From a checkpoint of a small image classifier.
Training: cautious_adamw at rate 0.0015, 13700 steps, batches of 128, held-out accuracy 100%.
Rows from block 3 of a small image classifier, named by matrix and row number. Rows with one number belong to one neuron. Each number is 500 + 50 x the weight over its row's rms, rounded and kept within 0 to 999. All counts start at 0. Numbers have three digits each.
After each neuron's rows are labels from the 100 images, of 14976, where the neuron reaches its highest value: "strongest on" is what is common among them. Only what is clearly more common there than usual is listed. The data: simulated telescope pictures of galaxies. In brackets: how many of the 100.
# fc1: MLP up (model.blocks.3.mlp.fc1.weight, 512x256), inputs 128-255
# fc2: MLP down (model.blocks.3.mlp.fc2.weight, 256x512, transposed), outputs 128-255

fc1.416:533495466434463462477484559469495543555522539469571500330469564478521505484563441392513499606502513550489412558480545477503524513508545436544504636448546452505504482514485526375429504425479515460436543482552518480461469472524497412433537496443473379520478510526624533535462516458428474469469435473460461465600519471517532502451525517460490409538546496530535553516473516519546435446495
fc2.416:550511540440482442440468481525474452459509578467457545501502477580507558455640548536492467546530626505539514636492486340506428500486471510497489418531500480508479456533389402479510516430535579566437569480570545495512497481434632423548495451561508466439498535514547384570617507430486511609500484524550572520539497555476552495431462489523432433531444526521527540492531496446465540511549
strongest on: edge-on disc (92)

fc1.444:426516546502465458501472492485413493585570556458517542403496494523437503458517519494489534492498514503511418506455561437504514482539512522420505551496572523492500409469488571561478532418431484461440517443561626596613496587460419497608466566533501410474515539480537475434527595504412538516401547506530542404515561489441524514484573570469503528535474575610448433510473564386552500479560
fc2.444:557457480522480441470488462602436399523429469442440490510457512573541496480500448563601519546529514481471469603574437454454460488483413416535488459509543557496513495531457461438473404441532605448503464535483518407546540421451481529602489396568394420451437504455485437532484584507504507498573487548542463523558515614450536471575538517531524635498533499472470557520372486468516503409523
strongest on: edge-on disc (85)

fc1.461:515548424428481526458439514545564516519534536516503477500472477486488572459499534576494549410566480551443504482499471539546503498533487498522508527495525494444425507605591529493517543465449465464448510523498449490479442532480438511499478519499557422491523465498525533464496642399517456460465409564483504462471509461488468600514479513402617454600470535474467503476383479518559462557488
fc2.461:520460379434452480462407494487483566501522511409505419407546397538538553484483507521517568534539487476531498491492391525432431550644448548505551440509468492489565526460462525458481485549455535543441486473552397533591481499543462500401477585435522499489564522471528502508421516508484556565524468543557449485511496447524520452500485506406441449503504404495566484537508523441464521454516
strongest on: irregular (33)

fc1.222:505535435454394555576626587524583560434486444463523469540517472452489490536589571486481495451422434495533492474523535480548497543557586490354470489533475402440473582472437573452533517474567442526464450422527437488494469497483405456557566549440542460490570424508580483428513518539519557474467514486501449479414496466533515464556490507590523547475572470497488450504466453541445511381480
fc2.222:573447512519452524501472534475531474591378503384459481498478482453494541549572554528447458430531541500463533486499454498469496519472534464489469551509459501545513455563423574599420518484532535451525556448501518506497607585495533482531503486463374482511530436546494493503515570488498462495535516450514532433491458474548517526498379586520497476519573497488466478458437590509550560343555
strongest on: edge-on disc (85)

fc1.53:504527386505452426531550589515567513486539461507533479498488625518454498507444438530485570550483506447507541417470535552435520574624478535497517617482482577445532520470451508428455568560484536443495516457420528506508554524478464449450568493483519492478532473561521454444423479549489558414469472469555495369469607474516534521426467500446484483465613546468559543551478486506523547508558
fc2.53:556491464393473416475470524574609501429517558535559460519595473544571465447602572522524475468514602467551465577617432449554497568457467524505560452582591552460478503501421523451502503501512486473478473511474535461532511547586491332522564545449589544537460445470498559533468525489523615456462520548605522425438557550515468515564534531618540576506478513475509556517392530550564445417467
strongest on: star cluster (71); noisy (60)

fc1.70:471531517476420519532567531477536552445484392448534484444463488449531402533570584460446470437440468513541490471453529443549435479507570456463425443525457453520476517428495620487570486465491419523509490410592457524512461451447404511478498553456536512422513497448606465424550513459557532519460576593508494502532550425560431411599515562592534575489552460498475392469483458481519537426540
fc2.70:552496532507445553491481506451485499592422527463516539478495492494447484553551429497546481514559553495496459564651514527489482482506477458524560506480510580491411524517429508505465463509459597563482505522528671478516483490479493537533502469462498569516452483433477523469573556430502500582471486493441396483475583556529465542449465491583445484479503532443512450433496443484538461457516
strongest on: edge-on disc (98)

fc1.50:477588440476509496480602501522479456494495397444536479441435536486495542421494479466528487458528447525565432526418609431416516484482590527480532507455493535434448538492577610499487488462378481569435525529565453395564490563495447536558452502529427479421519466474495431449513589414476471473435450407431499490492478519493484484513604578536446442544499499542415520570347476558543523461490
fc2.50:535492558437528445564484571508525431538481496501495424559471476568568479529465583458472520546521451538504568539488571485433482480421442577597419529437433433479515575570460536607566502423517457498480495523500557512539499463502539487459565524485550453583584471581483525573539489495456520505419521454515451515498464545633417545486440458559547521436556435497437486481509514502512496459632
strongest on: edge-on disc (99)

fc1.100:564474473476516489593530628438527543553572470451519504477508487540487455529496500483477546519476456560483499456483513450504532538540529526494481615432486542496505512493446464525448495498538507489494526453469569446393570529479496485538568563479567498477523487538558549445432414488530493549522469409496510442506633509446528458478456528425549426486544519538432463581508488471577530522478
fc2.100:548498429432561507491486547569502477518415430451510523477494441488551488561479565547453550477530442504414486487429548453492533521509514514515405471495428483488516435460550476531433440507626486504535489408532468485468488547525508432514531555493515587493481610504549521534514439530513523460477484494520653545564538576484562537518428555476548470437512495483467499555456485547496672406427
strongest on: star cluster (98)

fc1.375:422439401566584445424505487597472483488588452462421380566506467500521554482461527576539560429485472572486545439489526571478457509514460507549468467550560556537435622576512489560477551441468403474434474502542538442479456472463489612467499463480595475445579469483480492488498465465510493465571515463501414518449538506456433482541440469471519505479494490417512546446509477510523570505426
fc2.375:665520536410560551495538455499569523557495492501522520501479521486484467526455495592522516517546545480534480450512436478518514593535562481510537590454570464503455490531540440478455509613534514521434505514481500584457502504533476449532444509559476558513506494459371520579457557486550481454494468473517502472475455517508489432517485480437581470487506551584450544483519521464526551501545
strongest on: irregular (48); merging pair (47)

fc1.161:460522459558518538570534473494460383663503460459511489408470512521439558485469483502523480478453472555548354522395538449575520523433582446560546577394551391541500426464508558420462538424436444486473455526494517493510513467422480501555547493519501486505493487583546459500557466468434456499456533528529453553578488495492432492594595557499475488562556487518525500540494495512521480490558
fc2.161:479408490423516459490454357423459528391458522556521458499486622513481545465671550519483475498549580434508521552516546429470455540494540448541476553502461537544519394516408493445486581448444590465431462530558379529562479479422443438470477462460504474573518453500485451462516505476537507512510505560538498495482545524480463505500433523496502445534499503443510504460467559483613451531463
strongest on: edge-on disc (95)

fc1.202:509587449441554443549527461369465428496441406476580470536529489516470485397446400509572598451546460508622433456546592517522534523466559485471466478432537472443445493498582481500484480440502472518516498518477483453517524579519485476521478471490551523399497499427459411504555580368487490500490504512503453593423471537427620489571501498488475423591456499515416423536491422487458561522470
fc2.202:504555501470532412571562529513495457519493410483520470451475511578524440544463509456479479405506457554524459550529443505493455459513397549534490485472422442477502496589486404473499520489547494655576420453515553550617533474606522553590562410421554597411502480402450417490638532512543444426513512388482485541498479519478474494505530471566435451452533422455429517548469555506462540466589
strongest on: ring galaxy (51); edge-on disc (49)

fc1.458:481609495487485577481476494481380517516480569550492516516429516393472425446499492470533551518566429550480484415449482488472500489438512492488504595553533587500465502580498554562455506536416504490452492507555546402491509456472461575415511500530573418517345566488554489491444492435543568427503471547578580502509494534517506495448496459461430472546462566428568560575475488553559508596489
fc2.458:451481537507535471408485533490495540540567502495514562463524500532482491453535486531450439486443482503476527447480468504447492507462542528491449518556487545536545542473493465465517649535479562508470462470510528382461495514411486400490485519530494452495433493528471429475457509546521499539497524521471608488542521498533477522503516533427530506541448528452433493526471518530520416430445
strongest on: ring galaxy (61); tilted (50)

fc1.216:500580458473478611462463526514533417465486571452491471541494429522479488503511376528607529537461534558499455555497468413482534522581529470478420502510483479484438556419585565515567500529353543595486572441424529522509550631561489492465526501657427523460455487502498445444523539393558523465367561441530582465473458583520537555504523588495456525542490617520510496511487476568515470475460
fc2.216:640527501485533553563452424487548588494499549447404480524507464510480461548518565500537537512505515448478491490595501489546410548551482420478490494497461504505568505505392526419570472609497511335468487467575457577518513531477469471488520461519478498480485415372547495569548531512537470504471549511474538442529491553472562451549493531551638468510522396516533527509473479557542484477461
strongest on: irregular (78)

fc1.171:523604447490437527522485525501531484474508463432499520430474568507438406503460535543542460454407553420601421431505545482432570526564553507448558557423445516387495421522435508489453450502497491478433513459434510547460481568522525479508522532507484489517499527467580409438509501508561526478436461509545518527481505443451509474496453570434573508548504608546485513577468488509412574466469
fc2.171:515583478631407533449478543612481515473534505435543485481507531425481440527452507475472533528526505479582541538523516529506442488511503456474498472533502485540480501502536428527529506501430478530464567456569449534398536520564477584453469552504516528575525487460451422560431446446438447533490569432429490577535482562433491488625557565496623505464445469502530417514414483473471583478547
strongest on: irregular (100)

fc1.186:429469501500529468494545600566540517522563551512601591547474535503552491475486484517462568480549414525503483436502647476520517518600532517418531498507522453428535515454531516434416490526550476445501506573505526478434480506523463536509527499460488455446527490515512471481457476568474569436493403536448658376462641451449495491412491451391409474484542435489492603493440467537512572563560
fc2.186:602531454408540546526485496469507498493506514565511573433522519569546501496495520498452380492523500550567385550554460416500523563497476431461442577423608531532439508513483520550515510396473510533492568602533449467546507453615446422517545513501580559473501532598515551484436534365606491577440455501477394511436443544512521512486500454580464468483509492457495380503547549479419515549561
strongest on: ring galaxy (48); round elliptical (26)

fc1.160:540562498422504459527547557474523517498537488506556473533554470412486456424473460406541545525502512536563505463408534424476554555477549517473508527518593448484450481448448551524527617450499543576469590572536506445503554578515492472580472524610527486546471520481537545501443538382516444443407388419574584449541581476546418522458525442531454469446566443552505500576452480471556422500564
fc2.160:571496574493464542493495487440473553416407503483532456533464434536485500549435437474504511507493484481512430497520410547489502491441435483448498443430503465507500541555574513551473528509519550468571503602597446436523493534536487531608494539563485398564412525449545524460510508488470478470438556438486453418452601542552569545532546521565511505466437515468459472525492448482514489588635
strongest on: edge-on disc (46); star cluster (37)

fc1.32:518524409545574567538556517427550512517544479570565460513495509629532448499456467467542497534513444495509515430556471471508472509560485551509430664470504513461483471510510477472487574539500507549385493496550512537486472628513575444588528416453601398470461557502503508476487489535469554506430586465489457505493489540571478529461482411404523423509484523579489537529414493496538504495453
fc2.32:497511384504514434522565556483466514519447458484486519524536492441555431542499550532483479526425611540447538518501519502447499406488533480572520471453512432589513492502495533468435540527453487457420530488482515482436521441379511532459535500452527516499506440443591418493574408452465461523516459504520521471555467614499414458392495480460602448558525470416465529516508482460562528506467
strongest on: star cluster (65); many-armed spiral (35)

fc1.381:521541485506507493504552516443466553505498541544468585546460489395473449484514503523433568426530377542597467540467458421494545488482511533449490497549529456486451451447522583481525622490442491467461494556463496507594513493550481618517534553568531468610516487508501617517430576420522568454446454427468538498483563539523469492488550573483435460498465584476370509556516478536509525493464
fc2.381:468574513486579549480476498522554563486545436513555509550409590575474516485404501544480484529525514563461506448439518460477502581533563548490490477394489563544486469480389518494502509466485569504472443556550609433530496509538492440618457517459539420538512550606568592486495547413475464519457538537449423554455501483540473525433517508587427507460535479496455490474517494436508515432637
strongest on: ring galaxy (69); tilted (47); kind: lensed arc (25)

fc1.443:467525483466442545575546510484507480489427457428507569483453488517406412416513444532534610437454543481512523498516423480464590504520539567419474543533452489373456536529524524483468488501428462528472537450510549569484491544502507536496470545618445427538474475489522420489494497427510508517412489459544488519500463553466545585486383570435594531527503555528467591550394448551434515556433
fc2.443:514477510523464511490367531568487541392539557532545470397527465490491509515514522514472468547527478480459470565490394441535386562518481496544472483456536587582453494482495544517447527546402556415520416425530499502383518435581527442445497504486547514468556530487550511463434483514509489560545483489522466449544503514510477567470481608496549475475515485466441512507392574453456529532449
strongest on: irregular (100)

fc1.178:461490509491434465472488562544452511520555553389495490541490378530562573496569516578550525464519432544549517451448546587543463537494544544570479513491533548568333486499548581513448497524481465509436587514470504457443502427561470478439464494451504515537541552465545484527495471497541543474384453534484411462490553413549507572480503497400500470511475498436523494472466476454476585451469
fc2.178:536525538452460629574539530573480567459578494476467588408475497557582471491417467489523540457511518487470597417587548556514601578515602493500488506382489454529520480555539507484550530601532501458477541524471445405453546545454500459519483580436483432524491573492499488512480572524583463458545527608532565521546549507439561494498497399414593506542467574511527530496474572495478478457532
strongest on: irregular (48); many-armed spiral (25)

fc1.463:417475562538477521396508471479403466474499506438566519477520524468547447480568469443593521578511382506466519454432378470504474520441503590510429433487477545503513450465521491443569471525419483591526478531534550471526525517501464546415394482507492533434374520443463493503502470528496498528490524555508422446521518497517512478480481589582526503519489626591361478599439532524548447460422
fc2.463:469475531464487486461600478471477422554524547402542478506495546443441434531483361457513537439554578486558472517655543594459405451519505472511578524548579463523544488491540545546459518477529507540499478524385449548558544477529543556438476448509463408546502548467416491494553487452458534505576586473494456477417478528496501419466427495496495484499473473491612554522472586526543519524533
strongest on: star cluster (86)

fc1.241:444507473495499565432522472537536437520509366444462439464469539430498518490441486537512560484454558505552559450441393512397529476553501419474413470381441440481413497482614508544548537481466416439497511463470549450457554524493449607538507535593561506441537442502447494426484519387457479519475553409524481579451504582439462474606496569494600494582456577543379487554483519490501448484455
fc2.241:597517482552498509511480461465531533480454520451469511477526543519434501499585426456531501442477463473501485471457473577549544523544505495526543574450542408484484543492379536494644536554513503474519517466478524538356496528474488537412525405450490548457554505447498439575480456424534365484503544484504462561515576425478513540483513512411642435513463526526528535498598455483493488551520
strongest on: irregular (96)